A small image flow-matching model, trained from scratch: batches of 128, 12.1 epochs.
Rows from block 2 of a small image flow-matching model, named by matrix and row number. Rows with one number belong to one channel. Each number is 128 + 32 x the weight over its row's rms, rounded and kept within 0 to 255. All counts start at 0. Numbers have three digits each. After the name is the row's rms in percent of the matrix's.
After each channel's rows are labels from the 100 images, of 14976 (inputs lightly noised), where the channel reaches its highest value: "strongest on" is what is common among them. Only what is clearly more common there than usual is listed. The data: drawn small creatures on textured ground.
# convs0: first 3x3 conv (model.enc.1.0.convs.0.weight, 128x128x3x3, each kernel summed), inputs 0-127
# convs1: second 3x3 conv (model.enc.1.0.convs.1.weight, 128x128x3x3, transposed, each kernel summed), outputs 0-127

convs0.49 098:098131154153140149132064127123097106131152116143142150119149095135147192146155120102091145099159140194180147093124146104034090148105139106124090145108061145088099151170138163156185114142160148123143132102143134140105112146142142120128074117096170254148110135118111063138143145101131123118114123132104116112125077158138126128099119131170106140129131175162130145119126000100110112191085
convs1.49 061:131192123132153104157140130130117172117116148085086137117148164129133102103093100115176161175088141160105084139176087116129138112139112130161157080104114114230104109111139078076096131127077167112139149127099115131092119100046114138117110125147106100077189084109138174126136140138057077088139154106159148128136142106105132144174178162089143157127105138121134031059153185151145106184139
strongest on: grey

convs0.24 112:121188111147114151098151112114107097115127131078144171141110168102116185129114136142112071055139245199123114115121140110148124104162123160118087121107069134153114083194109103152177099095148109123129137135128089136088122108133124137135087106110144153163131154155062211072136152121162129123136123159128121149135105135138137114122163123071076171129146120161129118138227144158097133042095
convs1.24 123:122119123123121103145137158176116116096082125085179139117148109183103105136120138136125170115086229086135117118104149140141085085118156108140136159096230116108111211177120190071137143134123147106117168104058087117152131111129144110189134103105146169112137139130181121097098155157068139159090124050158122075094121099120183178149106098151185147095166102108139140110104144121156117115123
strongest on: yellow

convs0.65 104:158136142139113127124182098094113145149109207117160157103094255156120112142142154134154187226123214126143115140156120123122097120160139154086087114124170119087142149203106101120079156117133148104084114118173066131137124130140094113141182134148115133041110138139113160131123135111145117123102127146134127190157153127101126112139126121128103140128112140083143114147112156104093130176099
convs1.65 160:126074119068149110122061189155126074103118097131159131140119120082141118134087099138144057128126121195192120133108119160153110255126146119137141083125095149139071075133104104117170088140086104132136135150093150124122142097045147147141160115141202118147166143136136112175155113152085104118140092142126159133088088115097115148123138116172160168085176119131077119119117111144109071114140
strongest on: red; purple

convs0.103 128:104125147129114136149066139116139110102090157155126070078070142133169070109117170123136097130115124132146152117152081156089125132125151089085123115160068115169183114100144107120114108144141103073113137168136076162149144132117125136156104080172100000171172065137111192176116160053130134136124119120105095129129114117117117178124112132181108171134131178190128116117128112123167131178150
convs1.103 094:106168185142152122064137102091119156208135129102075141151146149149106137154148126118121167170093101174128157123112182112133153130120081166174080133140151142097133147161124092179074128144101128215189115108112188144121098177089151106106157097098104115086157214087204077083121097176111130106113146117132105127160151156141129094176166128133133065107113109093126156111091148114136093168142
strongest on: white; spider

convs0.1 114:130149165089120117115135137155119107151101109134126128132123109000034083120120136125147102119124167096118122100121161130100128125135098170141165124141132097116165121102094124121132143127127122182130168115115107114113116126123116110117159156106132062118117133121093164136137152118180113135114137139136110126130126181137140117122157147111106164126151124162147116237229201190172138229171
convs1.1 114:161113118149122150144113077088117129082144145143164131125113139211101132102109126168139095104117175172135144134137100182126121204114129136135076119105097151049062118110137119127138107053118133087126094137132134113101162126129117119155102102100128106095147167158214118076102169183098119152100136124096166128129117127127194166124072107123177127091203145086129129154040167060156113109103
strongest on: yellow; starfish; snake

convs0.39 097:151145124149119091118115139126104143159093118124127028130104094122134120130148103148137106114110186133133100110165100158138131103134098094100153138143199136186169132202126077088195121075088154090170131113124075128155113087096106131168104116117156094181143184143146170082104113092105139130116119127096048149083129064109139103132155151162148081136146102236113123110109196144136142164135
convs1.39 157:143092138106159174124170127158119109121161117147161134118150104136125127128144188168093071118127106145117209124102151148139096221077153127132105153083102120055106083117119106113136116093139093113171112123110151148121110193102138123130206128135114112129114108133108097150139118181201115147150146133145167171136114127158115121095097123104085140098146166140140126132161000107129138162140
strongest on: red

convs0.72 076:147077133120167101095201124130112149176114141104150105099153159125128072154204105119119192101147080158145109143175121185102144088133083096132127166131202129095110167140110145120072094144115135163162156178063105156143092106132122129119150153145118036101096092139123085091127164213145116124133132123114149057071094141082128108114140178070122113148144140137157145124145116138169101148177
convs1.72 054:101111087123085145175127142075127153110188158192123119113100095157108146095035156099090080201110141140172099130131129122142139154168166137122089088183108150140093058072150095164182125155136088133100094101159147095111177067186160144111152139072160158131110070113129147136151088056119142132135154162131124176155153158150108091097093144170114103131098130105126102137143126105080136084114
strongest on: yellow

convs0.50 080:166128123098127155107207094133139142167121151087119138130118136092112166135102118095205081080144183162153193111154097123150051105152150172164131125116123095135130095076228158139041074122132110128151139162119160087115135119132143121155163173169099149144092145115100154125161082111173158140119138132127124154111065163171148121086099137121086120149118143160158117119213174154146084133117
convs1.50 070:119127155159123140134096172133165068090156126168112073132099150185122100213126095139141149116143084123110104121108197140136158148175086132129144158074083184143140108139078090118191136091125140131073111117116087157138121156106097115117086109066096115152233108138129148091116122178050104109140097117049101111094127099134096102078118190160109125089139095129155144122104141099137146121110
strongest on: white